{"dataset": "Morse code for random letters and digits, with fading, noise and interfering tones", "noise_aug": 0.01, "qk_norm": true, "kernel_size": 9, "optimizer": "soap", "beta1": 0.9, "shampoo_beta": 0.99, "epochs": 3.9, "decay_fraction": 0.3, "final_lr_fraction": 0.05}
Rows from block 2, named by matrix and row number. Rows with one number belong to one attention dimension. Each number is 128 + 32 x the weight over the matrix's rms, rounded and kept within 0 to 255. All counts start at 0.
# q: attention query (model.blocks.2.attn.q.weight, 144x160), inputs 0-159
# k: attention key (model.blocks.2.attn.k.weight, 144x160), inputs 0-159
q.12 [120 137 162 163 129 112 199 134  73 158 133 179  86 123  96 128  50 111 121 136 136 149 109 126 140 107 162 132 192 112 134 141 172 187  71  94 142  96 175  92  88 169 139 148 127 120 167 170  83 168 117 139 132 108  96 108  89 125 141 152 146 203  76 185 102 126 129 122  87 141  71 197 131 149 147 206 148  76  94 153 143 122  96 181  84 107 147 168 117 141 153  60 129 160 130 175 118 132  63 161 174  98 104  95 168 114 139 106 120 102 138 196 147 126  94 177 109 109 168 135 135 175 176 148 195  97  86 206 200 112 142 175 126 199 113 123 130 129 167 126 133  99 130 190 158  69 108 123 175 193 158 124  44 123 161 137  56  94  62 130]
k.12 [129 149 196 204 135 196 132 133 152  92 160 109 108 159 132 173  84  70 156  95  81 101 107 203 126 174 133 139  99 141 138 113 145  84 170 178  80 108 206  62  78 155 162  98  37 165 209 197  85 122 131 118 200 137 174  93  85 158 198 108  81 180 181 158 154 168 163 110 104 148 142 110 152  96  70 113  72 161 127 135 173 135  81 133 109 142 162 135 157 140 163 112  69 132 221  92 125 169  47 136  54  69 201 105 112 135 145 162 116 165 100 112 152 150 111 168 144 151 118 109 140 100 159 110  82 114 191 175 103 140 110 168  85 131 134  68 109 149 112  78 167  94 185 139 192 128 180 107 127 101 133  88 180 181 158 136 152  78 113 119]
q.13 [176 107 166 160 126  67 172 109  88 115 157  96 186 156 138 137 203  97 153 126 151 169 124 180 116 167 130 108 110 120 114 130 137  80  96 157 146 150 145 150 112 162  75 123  73 159  51 152 110  96  93 112  89  94 187 174  73  86 184 149 114 146 145 152  95 200 174  92 118  85 120 130 140  81 130 121 155 151 100  68 173  46 110 136 123 121 136  92 148 159 142 137 144 140 149 126 127 120 138 132  76  91 119 144 143 154  96  97 109  69 166 127 144 145 124  73 126 167 132 135  61 155 117 137 107 131 143 128 128  84 152 127 186 116 181  98 122 199 169  87 138 117  90  97 138 149  94  87  89 158 139 101  90 156 166  91  97  79  95 140]
k.13 [112 119 120 123  81  99 146 115 161 136 134 144 157 218 117  97  99 171 140 118 138 184  98 103 147 117 171 139 166 102 127 118 123 177 148 149 142 184 147 108 146 134  76 193  78 133 157 132 135 172 130  63  89 111 171  89 139 137 118 161 121 110  66 133  80 147 101 129 140 110 161 164  59 157  82 169 125  91 141 131 158 148 127  92 181 124  83 153 115  87 138 135 187 142 109 119 148  67 131 163 140 120 181 110 151 147  70 168  91 102 125 165 150 161 110 110  42 157  74 153 148  75 153 116 201 130 160  52 161 120  79 182 204 121 137 101 104 167 113 163 103 123 106 114 155 148  94 138 172 123 117 156 153 147 196  86 148 175 131  76]
q.14 [103 107 113 141 104  89 119 140 124 149 169 139 130 121 137  76 126 167 182  88 133 108 145 118  81 113 169 130 100 174  87 128 175 117 120 185  98 154 145  78  68  59 163 148  90 153 149 118 112 112 177 133 113 120 168  76 131 134 107 115 197 133 113 183 113  78 161  75 149  87 151 124 148 178 126 156 115 150 135  89 157 132 130  84 103 134 177 207 113 169 149 125 108 102 131 137  84 103  82 188 100 149 114 102 204 134 161 149  76  73 173 154 132 142  94 182 118 143 147 171 148 205 143 184 101  99 122 102 138 177 149 154 169 153 103  65 131 164 116 102  61 141 132  98  95 117  99 158 145 130 129 172 124  69 144 125  75 152 100 119]
k.14 [163  87 107 145  97 172 201 119 142  84  93 127 121  88 179 104 132 100 156 135 137 114 150 112 202 137  82 109 166  85 132 106  95 121  91 135  96  61 145 172 128 114 120 132 148 133 142 151 127 161 120 120 132 138 117 167 149 118 129  99  87 161 177 108 180 124 143  67  76 138 154 123  86  99 158 116  70  84 111  93 158 127 115  72 121 118 182  95 132  86 113  79 116 172 137 144 156 136 153 110 144  88 162 153  89 110 162  98 157 130 124 109  90  99  93 135 138  85 149 135 172  64  97 148  94 134 145  98 116 160 104 129  86 113  94 135 109 185  86 104 130 112  59 141 109 191 166 171  74  97 178 157 153 137  82 149 108 116 118 164]
q.15 [146  71 130 140  58 125 161 140 127  85 165 120 171 136 172 112 129 120 117 128 117 195 149 139 166 119 170 126 119 159  87 162 133 110  95 142 168 121  95 184 120 182 100  66  99 102 100 183 117  82 113 120  98 122 118 138  72 125 103 146 110 168 144 161 140 135 130 181 161 113  77 135 155  83 116 103 151  71 143 111 179 117 106  92 122 121 101 119  98 157 175  83 125 146 153 104 131 101 197  97 107 127 142  76 149 235 201 168 129  67 157 106 100 130 125 175 119 100 115 151  60 150 109 127 129 141 182 169 130 172 159 153 169 136 170 173 126 164 129  82 121  87 140 120 179 154  87 121 160 180  89 117 183 162 124 106  91 124  49 169]
k.15 [120 143 121 107  95 164 151 125 172 122 111  64 178 125 143 179 134 177  73  72  96 159 160 128 157 160 151  99 106 117 132 118 146 194 180  76 144  78 186 141 154 138 122  95 101 137 129 213 129 104 129  95 154 152 133 104 133 100 155 110 182 146  85 154 121 167  88 133 162  84 163 124 114 195 102 140  76  65  87 172 147  85 118 135 117 185  96 135  96 116 150 155 131 173 132 106 120 105 110 140 196  81 160 115 159 108 101 137  77  99 117 152 120 184 148 134  54 179 147 154 210 146 115 113  93 114 144  86  96 113  90 149 168 116  81 111 160 125 119  60 132 127 139  95 109 120 165 151 130 122 145 156 145 163 232 100 183 137 103  92]
q.16 [105 118 113 114 163 123 137 125 181 200 121 156 165  80 119  89 108 131  77 100  52 108  64 144 143 139 173 164  66 142 173 130 109 147 164 147 168  46 105  62 112  60 112  96 108 112 140 181 119 137  84 161  53  82 190 129 120 152 161 102 211 133 115 115  86  85  79  87 181 115 146 148  96 152 158 148 142  67 187 113  91 178 174 119  88  55 159 160 115 169  48 158 147 170 172 162 102 174 170  55 140 112 111 122 118  88 121 121 117  92 102  77  94 118 129 192 122  97 128 149 123 150 167 129 145  80 128 167 170 127  71 145 170 125 101  88 142 150  78 112 152  98 101 158  79 150 151  58  75  87 162 139 118  92 142 142 145 121 103 124]
k.16 [102  99 171  86 137 110 141 166 146 113 134 128 140 175  96 122 129  62  91  69 114 176  76 140  80 165 135 166 187 136  74  91  69  90 137 139 177 148 123 146 171 129 129 149 175  86 146 113 110 216 116 154 176 160 140 129 144 170 156 180 129 162 155 106 167 135 145 187  61 121  96 193  89 137 159 166 176 164 100 118  98 141  69  86  88  64 173 131 104  60 131 102 167 106  77 155 120 176 200 124 170 112 120 140 131 124  89 183  87 126 104  96 114 137 134 141 177 140  99 165 106 123 136 172 138 124 155 180 142 109  93 129 105  90 152 140 207 103 152  99 125 148  90 135 167 170 127 143 132 117 116 169 138 166 107 112 123 122 188 117]
q.17 [152 138 120 159 145 181 118 119 101 121 126 109 152 169 124  89  88  80 186 130 156  80 136 126 131 131 154 100 164 117 112 157  88  99 114 184 175  96 153 156 109  96 154  63 158 164 141 122  97 115 124 154 148 103 109 121 132 132 122  81 124 143 106 100 137  63 135  90  78 125 186 204 149 122 100 127  94 131 136  85 102 120 171 165  71  89 105  93 118 128 109 186 128 154 144 162 105 133 142 142 158  95  90  98 144  94 100  88 144 126 125 141 138 122 102  72 134 112 143 156 149  94 116 188  89  83  82 143  75  72  78 206 154 177 155 105 184 127 110 116 187 124 152 159  82  90 103 103 174 103 117 180  54 111 127 158 139 141 180 159]
k.17 [137  81 131  61  96 160 115 126  86 122 107 121 130 111 137  87  91  77 155 146 176 139 120 139 204  82 122 108 131 103  98 160 108  77 153 119 134 135 113  75 146  78 108 151 152  79 175 101 163 153  78 132 138 127 123 156 121  88 134  99  58 150 141 104 176  82 157 133 103 155 164 149 100  87 134  92 145 111 152  91  75 132 130  95 149 169 170 105 115 110 108 193  83 124 101 151 130  62 150 126 132 134 140  64  88  74 126 246 170 145 114 114 115 107 140 122 138 107 114 142 140 158 155 191 119 122 121 130 181 147 160 170 103 156 129  91 175 160 136 128 132 107 115  78 137 124 134 133 149  69 107  97 132 178 131 149 145  86 126  99]
q.18 [ 55 166 141  96 126 167  96 137 142  89 141 167 177 193  90 140 103 161 149 189  83 150 104 132 150 180 193 122 152  96 152 116 121 130  99 141 115 113 101 198 133 121  96 132 146  75 155 119 122 140 170 101 138  68 114 111 156 144 114 114 170 123 228  87 104 129 138 173  95 114  97 201 105 169 144 177 168  82 144 156 103 145 158 105 139 111 111 120 143 179 145 130 143  84 107 168 150 158 171 149 163 122 101 190 113 148 158  81  86 141 101 113 133 147 105 140 110 106  97 144 147 116 101 127 120  97 108 156 127  76 159 178 215  77 106 166 123 143 117  88 112 161 112 117  46  75 155 181 107  98 129 129  90 148 209 142 121 145  74 122]
k.18 [165 147 113  56 169 150 221 123 110 131 142 164  66  52 136 152 117 124 153 117 154 103 154 145 179 148 173 102 124 142 164 136 109  60 152  96 141  57 110 110 173 131 114  52 159  76 205 112 147 139 146 110 128 110 140 114 135 145 126  99 113  99 185 100 150 168 125 197 140 168 139 144 151 154 101 100 162  68 102 147 148 134  80 128 166 177 119 122 144 174  84 188 125  61 153 172 157 179 161 154 146  95  72 106  86 141 145 102 151  79 128 124 147 115 156 134 159  44 156 206 156 147 158 102 148 167 117 203 100 146 172 180  95 149 178 125 130 184 131 101 119 158 112 120 141 206 145  96  84 113 143 146 109 110 104 127 122  73  97 124]
q.19 [187 151  83  88 136 162 128 201 159 149 169 108 145 148 189 132  74 134 132  68  97 116 127 119 184 151 108 159 144  63 104  78 151 164 144 199 105 151 117  87 135 106 133 113 157 120 135  35 198  91 129  78 161 175 144  94 132 154 139 122  82 159 146 117 152 115 167 129 150 118 142  56 133 132 117 157  81 140 156 129 145 136 125  81 102 138 134 104 131 112 100 111 122 141 105 137 133 110 165 118 126 127 114 133 127 160 166 157 182  97 123 116  62  99  99 109 142 133 131  97 121 128 216  65 148 163 113 127  90 166 128  92 122 171 180  70 122 138 136 184 204 145 173 128 125 165 159 126  70 116 155 137 117 101 183 156 186 147 106  95]
k.19 [140  86 146 108 119 109 111 152  64 177  68 154  53 150 158  79 134 137  88  90 171 188 118 102 116 132  94 139  86 149 121 126 102 135 103  83 133 115 107 103 163 103 145 145 120 133  33 114 109 174 117 176 177 155  95 132 154 130 145 148  82 104 159  99 139 157 168 100 103 187 171 101  91 113 171 106 140 138 126 103  65 105 140 151 144 145 156 164 108 102 135 136  83 159 138 177 148 146 103 193 207 166 143 166 146 114 155  88  73 111 155  87 140  99 137 113 105 102 162 102 136 131 154 132 167 114 150 135 137 133 142 124 144  90  90 175  87  98 168 126 134 174 137 118  61  50 170  95 123  88 126  92 112  98 164  91  88 125 140 122]
q.20 [113 142 133 113  42 210  68 116 135  96 166  97 111  76 144  61 134 107  93 146 108 164 142 103 115 102 207 198 157 134 137 118  98 172 113 148 137 100  71 124  82  51  67 125 139 128 110  97 147 147 108 123 148 115  88 149 141 186  80 115 124 114 159 198 103  80 155 126  79  89 164 172 111 119 174 164 100  74 102 142 132 174 172 134 128  76  88 149 166 107 146 161  42  68 113  56 108 126 159 149 120 107  61 144 171  75 120 135 140 129 171 144 113 104 139 115  58 160 194 151 156 104  71 186 145 150  96 152  89 174  96 187  93 142 152  72 137 110 100  88  85 151 196 121  79  87  98 139 170 106  88 168  69  68  90 146  91 142  71 113]
k.20 [101  87 194 116 146 121 175 159 154 132 161 152 122  51 112 115  49 107 187  75 112 207 167 148 182 173  80  91 140  97 129 123 101 165 196  88  71 110 220 197 104  75  88  80 158  60 153  90  37 196  92 155 126 102 166 188 134  85 135 193 104 132 165 125 176 182 132  63 124  80 171 165 100 160  84  46 195 188 125 151  97 129 161 157 127 163 164  21 151 108 117 131 102 121 117 133 183 150 189 134 111 159  76 127  77 129 107 117 193 171 163 130 111  88 137 117 159 127 223 148 119 104 155  98  91 146 132 145  76 223 162  87 137 146 131  92 194 161 142  74  81 130 102 156 164 159 140 147 134 153 111 115 105 160 136 194  80 111 129 140]
q.21 [164  93 146 167 134 142 192 116 106 112 149 169  86 134 172 156 150 137 109  63  84 168 133 119 167 159  37 144 104 143  60 185 186 186 123 125 175  91 179 122  69 129 199  91  90 117 128 190 140 156  79 110 144 168 154 181  90  93 186  84 138 188 150 130 130 110 140 113 154 176 157 135 104  96 121 155 202 151  91  75 155  96 130 135 113  86 142 113 123 151  83  98 191 138  96 101 118 136 130 161 164 133 152  66  87 102 167 123 120 106 156 129  99 124 118 168 115 163 146 105  57 154 184  92  83 126 120 162 147 147 123 138  77 201 153 135  89 108 171 171 138 153  82 179 104  79 127  94 119 110 143  72 183 141 112  92 159 119 128 145]
k.21 [194 151 123 147 137 146  94 142 187  81 119  74 154 176 174 105  85 135  50 132  86 142  91 140 106 129 111 111 132  99 116  86 130 177 113  99 203 181 215 113 118 102 111 156  95 177 121 183 158  76 135 113 127 159 107 123 137  96 200 159  98 145 175 147 181 135 150 114 131 169 154 138 103  96 191 143  82 169 153 149 150  96 168 146 118 152 151 144  64 112 168 110 125 146 161 166 147 126 101 146 184 171  97 138 164 135 128 113 106 112 151 158  84 123 141 162  72 121 115 210 124 135  45 196  77 147 186 161 140 143  90 128 143  30 139 117 144 140 130 141 129 140 129 159 154  98 126 106 103  63 175 112 154 108 148 170 169 141 186  93]
q.22 [132  76 102 151 160 105 146  97 131 145 105  70 193 165 154 110 172 174 172 188  86  44 115 121  84 141 113  80  80 157 131 117 110  70  94 128 126 162  88 146 138  69 123 201 133 117 125 159  90  94  16 176  81 143 200 132 188 127 171 107  83 104 127 155 139  94 105 174 158 150 174 166 118 128 157 145 110 108 134 132 128 146 117 146 188 117  90 125 162 131 174 202 114  93 122 102 133 128 129 207 180 180 152 161 119 142 137 185 100 126 141 141 118 180  71 172 107 121 156 209 131 156 112 150  83  71  70 185 128 126 120 115  96 117  80  96 138 126 143  83  67 181 170 128 110 135 129 130 122 152 118 139  68 176 130  95 129 129  85 162]
k.22 [134  96  83 117 140  77 130 150  70 138 118  72 152 139 141 168  87 152  89  73  68  37 110 132 103 101 110 104  89 116 134 163  91 128 159  92  99 129 165 126 149 152 125 140 146  49 100 114 139  86 115  99 157 121 113 107 133  99 126  96 111 141 179 154 162 159 130 100  68  69 126 104 111  74 172 120  88  84 113 176 146 114 180 154  85  83 146 127  97 146 127 154 112 132 110 103  58  94 134 135 134 186 108 120 132 147 166 126 170 139 174 168 104 149 139 158 102 155 141 139  77 141  75 159 154  95 166 152  76 180 164 114 136 168 165 105 144  95 113 114 114 131 160 134 127  56 111 118 116 143 132 140 125 132 202 138 128 127 145 114]
q.23 [113  77 160  93  95 157 121 168 168  85  87 104 170 184 117 114 103 134  94  77 164 102 142 147 210 102 153 171 166 131 135 116 104 173  80 170  58 101 102 121  97 113 143 141 112 150 144 120  82  65 123 115 144 106 118 110  99 111 121 195 147  51  94 112 133 107 136 167 169 198  83 143 142 129 151 108 141  94 129 101 161  76 211 132 152 132 109  79 111 145 108 144  93 133 136 107 141  94  83 146 190 176  84 128 166 117 129 184 125 114 110 175 132 101  41 135 172 107 133 169  74 168 137 141  96  91 137 117  71 109 187 121  91 131  89 159 117  86 153 137 122 120 158 142 153 186 152 131 124  85 137  80 132 129  92 124  92  94 166 135]
k.23 [ 88 161 127 193 137 100 140 130 126 182 153 141 111 136 136 135 151 101 144 133 136 162 171 126 219  94  82 112 123 121  92  98 125 160 158 133  92 160 161 127 103 105  75 135  82 108  79 116 147 157  70 159 148 147  57 130 155 120 134 175  80 176 116  92 100 104 120 127 137 106 143 166 101 104  96 115 127  88 149 158 113  88 114 152 107  77 145 206 168  72 151  94  71 135 135 104  85 160 107 131 102 145 167 103 113 104 153  65  98 165  50 153 150 171 141 154 178 120 140  98 168 130 142 107 162 170 143 161 136  92  84 135 108 136 144  88 144  83 133 124 134 140 134  75  69 144  98  97  65 117 176 174  94  77 124 110 111 200 139 130]
q.24 [ 59 112  61 188  91 111 101 190 147  87 133 112 161 128 186 112 134 160 183 169  90  97 135 108 141 197 161  78 151 143 182 145 101 134  97 181 128 170 184  87 121 149  94 124 151 106 132  80 102  82  59 146 158  77 172 112 141 149  92 106 141 130 143 140 106  80 167 157 101 134  84 164 178 157 140 175 112  87 161 100 132 166 190  97 127 112 107  99 147 129 130 151 152 141  83 187 113 138 166  94 150 132 118 154  88 181 164 130  81 141 127 122 136 119  99 149 168 123 127 146 139  95 127 187  91 143 162 129  88 115 126 124 165  95  62 156 134 140 148  61  90 102 162 106  59 108 113  86 137 176 125 116  58 127 147 105 170  83 131 158]
k.24 [193 176 102 102 119 173 215  73  60  99 159 116 116 142 151  89 135 132 136 141 209 138 172  99 181 164 142 101 150  78 182 145 166  57 143 104  86 164 115 124 125 144 101 169 129 171 156  84 155 121 125 151 135 130 138 130  65 145 140  78 131 136  97 137 131  59 112 127 112 122 123  73 131 112 141 168 136 139 173 125  63 117  93 129 167 105 130 161 115 131  48 131  83  93 169  92 167 137 169 106 121 137 162 134 126 131 153 154 167 100 103 104 121 104 114 159 105 112 108 140 132  88 125 108  74  89  97  89 139 120 100 118 126 194 187  99 131 157 172 122 132 137 179 133 111  76 158  86 108 142 107 175 129 174 119 115 159 153 121 155]
q.25 [114 139 138 108 108 114 108  79  73 176 102 119  76  92 122  90 113 100 142 130  75 150 150  44 109 120 174 148  75 140 120  64 111 214 123 133 106 128  87  98 119 198 121 108 142 156 150 108  83 185 149 178 127 101 126 138 102 166 157 150  77 152 152 122 148 117 157  78 115 155 112  92 206 141 174 138 134 101  82 135 117 106 125 129  68 128 142  94 108 174 133 140 126 174 172 150 162 105 104  86 133 147 100  95 146 111 129 110  86  92  73 133 146 131 142  72 136 133 161  69 145 191 190 192 120 123 151 125 149 114  84 135 150 142 104 148 114 120 124 163 133 118 238 184 110 114 167 155 159 113 109 150  25 160 107 105 148 163  92 116]
k.25 [124 130 100 124  99 165 140 134 194  87 131 139 101 160 120 145 105  44 174 155 140 143 152 123  75 160 120 136 109  92 136 152  72 102 149 155 129  85 188 128 115 172  95  82 101  84 127 128 176 120 157 137 160 115 128 127 137 192 170  93  96 146 116 126 106  88 175 150 124 153 138 137 141 141 116  87 159  98 149 156 166 187  82 101  65 121 166  24 100 145  40 158  90 143 200 150 195 125 156 112 100 131 116  94 135 162 158 134 141 147 107 140 111  90 156 160  96  44 128 176  97 158 153 145 119 140  72 159  98 156 128 135 143 105 186  94 120 184 115  90  85 100 152 141 167 123 140 133 126 138 134 107 163 100  88 150 156 105 166 139]
q.26 [ 50 136 158 115 159  69  97 115 149 152 168 110  56 113  88 173 163 111  94 158  22 128 149 124 101 146 167  91 100  84 161  91 194 144 148 160  47 159 122 117  72  74 140 107 134 114 132  82 134  76 141 122 138 111 125 160 102 124 153 158 110 153 126 116 129 132 136 140 136 182  45  76  81 113  88 136  98 133 127 173 127 118  90 183 187 153  90 146 147 169 114 142 204  79 101 163 125  92  74 135 120 136 151 159  97  73 117 164  85 128  85 109  86  53 115  99 106 119 154  92 150  58  89  93  89 178 114  70 141 166 153  85 124 214 157 222 154 108 168 119 146 205 110 110 176 110 103 181  74 101 186  66 121 206  88 195 122 176 170  69]
k.26 [133 123 113 156 173 124 115  90 156 149  84 169  80 139 172 104 117 114  98 134 118 100 119 118  37 118 162 127 148 129 163 187 130  91 168 168  93 141  42 114 186  83 119  54  59 127 113  79 126  72 132 138 199  88 114 103  90 145 152 102  92  90 148 106 128 131 174 191 115 171  94  96 153 138 142 151 164  63 122 184  96 158 142 132 131 115 150 120  68 138 103 162 101 127 157 152 138 115 116 146 150 181 174 163 150 178  95  43 144 140 107 150  73 138 123 126 120 102  73 114  95 134  97 176 160 144 164 127 110 112 117 214 149 126 157 123 149 100 154 152  83 204 139 164 140  87 150 109 145 153 178 178 156 155  95 178 106 197 233 140]
q.27 [130 131  92 119  72 157 104 125 148 172 154 109 133  87 107 100 151  89  75 137 138 160  55 100 120  98 173 126 106 117 118  76  76 117  81 159 130  93 129 115 136 191 125 137 181 100 110  83 122 197 162 179 192 116 124 130  81 130 189 140 162 108 162 129 104 160 125 142 126 176 169 148 121 132 138 164 186 154 122  93 107 102  95 149 164  71 109 190 112 147 109 165 154 101 191 133  93  93 153 143 207 158 133 150 202  79  85 155 149  79 146 122  93 104 125 150 128  78 150 128 112 148  92 101  40  97  90  67 163 133  95 106 125 182  83 160 171 117 122  84 114 172 191 138 124 108 169 127 124  64  92 132 128 176 106  92 144 115 224 152]
k.27 [122 114  79 118 130 136 110 174 156 117 159 164 127 172 138 153 171 127  90 142 116  80  96  95 104  87 132  65 167 112  59 143  51 128 141 166 179 150 114 176 151 150 117 152  77  55  77 109 120 164 112 129 153 100 115 173 146 177 153 129 105 168 167 125  95 114 134 130  91 184 174 162 108 110 127 143  85 175 126  85  38 176 147 120 114 134 133  52  89 153  43 122 145 101 137 144 107 166  99  95 118 130  62 141  80  87  98  91 116 120  95 150 133 151 113 111 152  91 133 110 114  93  80 139 134 129 111 149  71 200 117 154  77  81 147 144 215 163 108 129  47 134 140 175 172  98  82  95 149  73 137 106  97 112 112 171 119 109 203 128]
q.28 [ 97 112 205 192 143  95  86  76 116 121 187  81 156 102 142 105 170 156 150 163 154 174 105 173 106  86 116 175 116 114 117 121 114  93 114 109 131 111 105 167  66 113  88 108 138 131 117 110 116 144  78 121 100 101  91 158 141  87 188 143  95  70 104 115 110  67 180 136 171 106 100 124 145 122  94  78 129 136 136  68 127 123 115 169 115 168  77 157 118  92 119 144 147 112 160  91 119  65 102 120  74 162 138 143 138 156 139 151 159 143 123 171 154  78 104 133 147 156  90 169 126 179 167 102  86 148  50  56 121 133 136 141 117 148 174 115 154 182 123 160 135  58 159  75 157 124 117 125 123 150 171 149  59 147 143 164 113 131 136 117]
k.28 [153  91 107 160 154  89  68 142 150 155 107  96 123 148 153 212  74 162 150 139 100 149  57 128 151 132  87 113 175 143 207 136 113 128 133  81 132 130 121 114 115  69 107 121 137 122 160 158 124 115 134 147  71 106 133 106 153 142 138 103  86 176 224 121 179 176 140  82 121 166 140 136 166 132 158 191 143 175  95 129 144  85 232 128 116 132 140  99 152 147 181 171  96 133  84  96  70  58 151 188 124 141 148 156  95 174 146 164 125 128 122 146 125 111 171 148 114 176 109  91 141 117 128 142 155 129 176  85 145 178 139 172  68  81  92 139 179  40 148 155 108 137 102 120 122 141 149  98 156 131 107 139  83 147 119 175  45 153 124 144]
q.29 [185  94 124 103 115 165  59 188 157  80 146 170 165 164 119  78  93 125 109  88 166  84 111 134 177  86 115 118 143 148  97  58  48 137 132 164 206 133 109  87 124  94 116 124 103 116  49 133 107 163 113 155 134  99 114 131 136 150  81 153 200 134  56 118 105  91 203 123 153 184 169 141 108 121 130 139 129 102  62 123 172 125 157  74 123 122 166 163 171 100  65 114  69 109 144 101 188 157 140 165 202 119  83  96 167 154  73  69  76 167  96 172 138 157 185 105 180  84 153  75 133 159 111 166 141 114 140 116 122  97 146 125 118  93 106 117 140 165 166 104  58 149 123 129  70 226 108 173 153 103 127 106  86 131 158 178 187 126 106 139]
k.29 [ 66 150 169 129 125 154 221 129  92 111 152 139  90 113 148 129  71 121 188 148 125 219 173 140 223 140 114  59 125 130 130 110 117 104 111 146 117  83 170 125 113 189  67 144 137 152 212 147 160 138 103 141 129  87 136 173 111 172 143 170 132 181  96  78  96 142  65 127 121 128 209 148 113 185 105 109 161 108 124  63 123 173 141  92 167 132 188  78 188 131 118 103  74 105 166 186 102 172 169  83 189 127 179  98 106 127 114 143 196  78 112 151 140  98 210 100 196 132 200 129  71 141 111  87 121 125  79 134 129 181 197  72  77 154  96 154 171 158  80  65 168 125 153 148 165 190 132 163 116 123 137 119 148 104 214 106  84  62  11 147]
q.30 [109  56  87  97  40  85  56 131 157 205  84 119 185  87 183 147 117 103 108 149 113 123 119  73 105 166 139 101 137 108  68 128 110 152 161 196 154 168  69 100 106 137 132 101  43  89  91 156 126  93 173 155 118 115 125 120 162 117 174 112 152  92 102 117  81 160  86 104 110 132 148 116 140 164 121 134 104 127 138 147 148 216 128 101  72 179 121 172  87  84 142 169 162 126 166 183 154 171  87 155 112 101 115 163 133 145 120 136 147 127 129 146  93  90 138 132 124 136 134  30 123 148 138 151  65 129 124 105 128  78 151  87 137 154 175 146 138 115 146  78 134 102 187 145 141 156 137 133 128 162 137 120 120 172  88 119  84 184 158 153]
k.30 [200 146 149  73  81 125 129 147 170 140 138 146 114  74 154  76 114  79 107 146 174 196 197  90 117 118 123 104 145  76  75  78 103  75 171 138 133  83 140  87 108 152 129 122 137  90 160 125 168  88 148  94 154 156 119 181 135 179 140 164 165 105  97  86 122 125 157  93  95 146 153  72 119 169 183 120  80  66 124 150  65  95 128 143 158 133 169 108 113 170 107 135 125 148 147 137 191 134 134 124 170  94 134 147 124 175 102 154 160 100 122 110 105 156 122 165 125 109  34 145 129 128 106 151 144 118  96 127 159 113 110 159 151  90 140 145 168 140 189 167 161 100 135 101 102 145 152  85  49 117 205 136 171 120 163 119 149 117 162 135]
q.31 [172 114  79 157  80  90  69 185  97  95 138  95  54  91 129 100 117 155  87 125 129 127  90  76 160 135  83 154 174 168 119 127 114 148 168 150  89 130 175 122 159 168 144 105 140 122 144 156 126 196 153 184 153 118 141 114 179 168 104 121 139 172  80 150 191 156 135 120 152 169 207 164 140 136 173 104  89 147 115 129  99 154 133 120 137 143 130 171  73 162 110 204 144 163 127 115 150 121 118  86 127  96 112 101 180 114 162 160  73 114 165  85 123 160 144 125 110  91 137 141 151 134 231 192  18 127 120 122 139  89 116  79 133 109 129 158 136  76 137  85 133 120 121 115 153  97 122  89 152 149  75 130 131 185 121 139 149 150 177 121]
k.31 [105 207  93 148 141 234 146 104 149  96  87  55 104 107  94 107 130 154 113 142 201 188 165 141 147  85 180 178 131 115  76 147 118  77  91 168 163 137 169 157 131 169 134 150 208 124 148 107 104  89  95 148 110  89  82 163 160 151 149 137 131 117 167 128 155  86 127 165 120 119 131 102 100  83 132  93 120 171 109 146 102 145  76  84  95 121  95 156 114 100  67 137  64 153 102 149 144 185 121 100 114 165 181 120 112 101  82 110 140 162 172 155 106 154 151 178 140 161 118  95  91 187 128 136 112 111  86 127 130  86  81 135 169 144 113  62 104 165  94  82 107 136 100 179 134 164 118  84 127 114 173 121  55 119  70 125 183 155 135 101]
q.32 [159  69 103 145 102 110 135 116 163 121 119 101  65  87 114 178 159 107  97 117 136 128 139 101 136 110 124 156 154  91 148 125 184  90 122  94 151 122 117 140 106 164 173 128 100 105 151 168 113 158 130 145 148 146 103 153 132 131 157 204 142 128 152 136 162 138  63 104 103 138  53 124  84 106 117 161 136 101  93 151 222 137  95 152 190  96 176 183 103 122 122 103 115 118 151 121 156 122  85 187 153 180 159 134 163 150 150 155 147 152 163  87 122 118 106 121 138  47 144  76  59 162 133 119  70 186 182 185 183 134 131 169 110 161 126 151 127 113 181  73 153  59  68  98 108 125 144 141 108 129 152 145  99 158  95 155  66 155 113 146]
k.32 [139  64 151 177 117 224 112 103 137  72 144 131 111 156 155 161 172 167  87  64 186 180 141 188 168 175 169  95  88  74  88 151 108 161 119  84 139 164 147 170 161  99  98  90 142 142 134 188 102 126 157  65 193 170 128 171 119 103 109  88 166 100 175 134  82 217 135 109 153 110 153  73 106  83  82 183 118 129 126 147 173 144 117 101  84 181 102 169 142 139 134 101 143 153 148 131 120 169  44 105 137  88 161 121 134 156 136 134 136 150  43 171 154 162 114 167  57 137 156 108 128 102 103 101 108 118 174 120  64 144  91 229 159 121  97 148 140 126 114 154  86 121 187 153  54 170  49 162 146 143 121 109 170 231 156 170  84 113  86 167]
q.33 [171 154 148 137 150 172  99  77 148  49  93  87 140 130 140 131 105 130 177 120 161  93 138 155 135 102 135  58 158 144 151 113  72 135 130  61 146 131 119 108 139  71 155 131 188 124 114 106 115 194  82 134 104 144 139 154  84 129 137 129 156 105 101 137  94  53 191 112  80 143 181 130 165  98 148 119 101 162 125 144  59 145 179 148 146 104 150 107 109  81 120 150 114 157 200 104 118 163 143 106 121 107 119 136  95  65  50 128  67 103 125 113 166 142 138  79  66 151 123 111  88  80 193 164 131 168 165  99 154 136  95 121 137  72  91 133 151 167 134  79 107 164  89 170  73 147 158 137 175  42 173  90 105 147 104 158 147 124 178 108]
k.33 [ 88 114 142 122 144 134 119 130 146 180 136 127  90 117 138 142  94 137 170  70  67  87 107 136 102 135 124  94 132  81 201  89  55 101 101 127 183 139 116 160  93  95 145 179 188 109 159 171 125 177 104 129 110 126 141 124 151 113 122 112 190  91  93 121 132  96 126  90  62 140 116 122 109 107 126 123 176  71 110  77 111 170 160 165 180 147 155 128 130  94  76 166 158  62  35 148 133 120 118  91 123 105 127  88  81 152 136 156 183 115 124  85  91 116 182  85 108  98 186 198  74 149  61 112 131 112  97 150 155 179 157  62 123 152 134 168 169 104 123 132 150  89 134 164 157 192  82 188 148 123 102 140 176 138 115 156 132 113 104 100]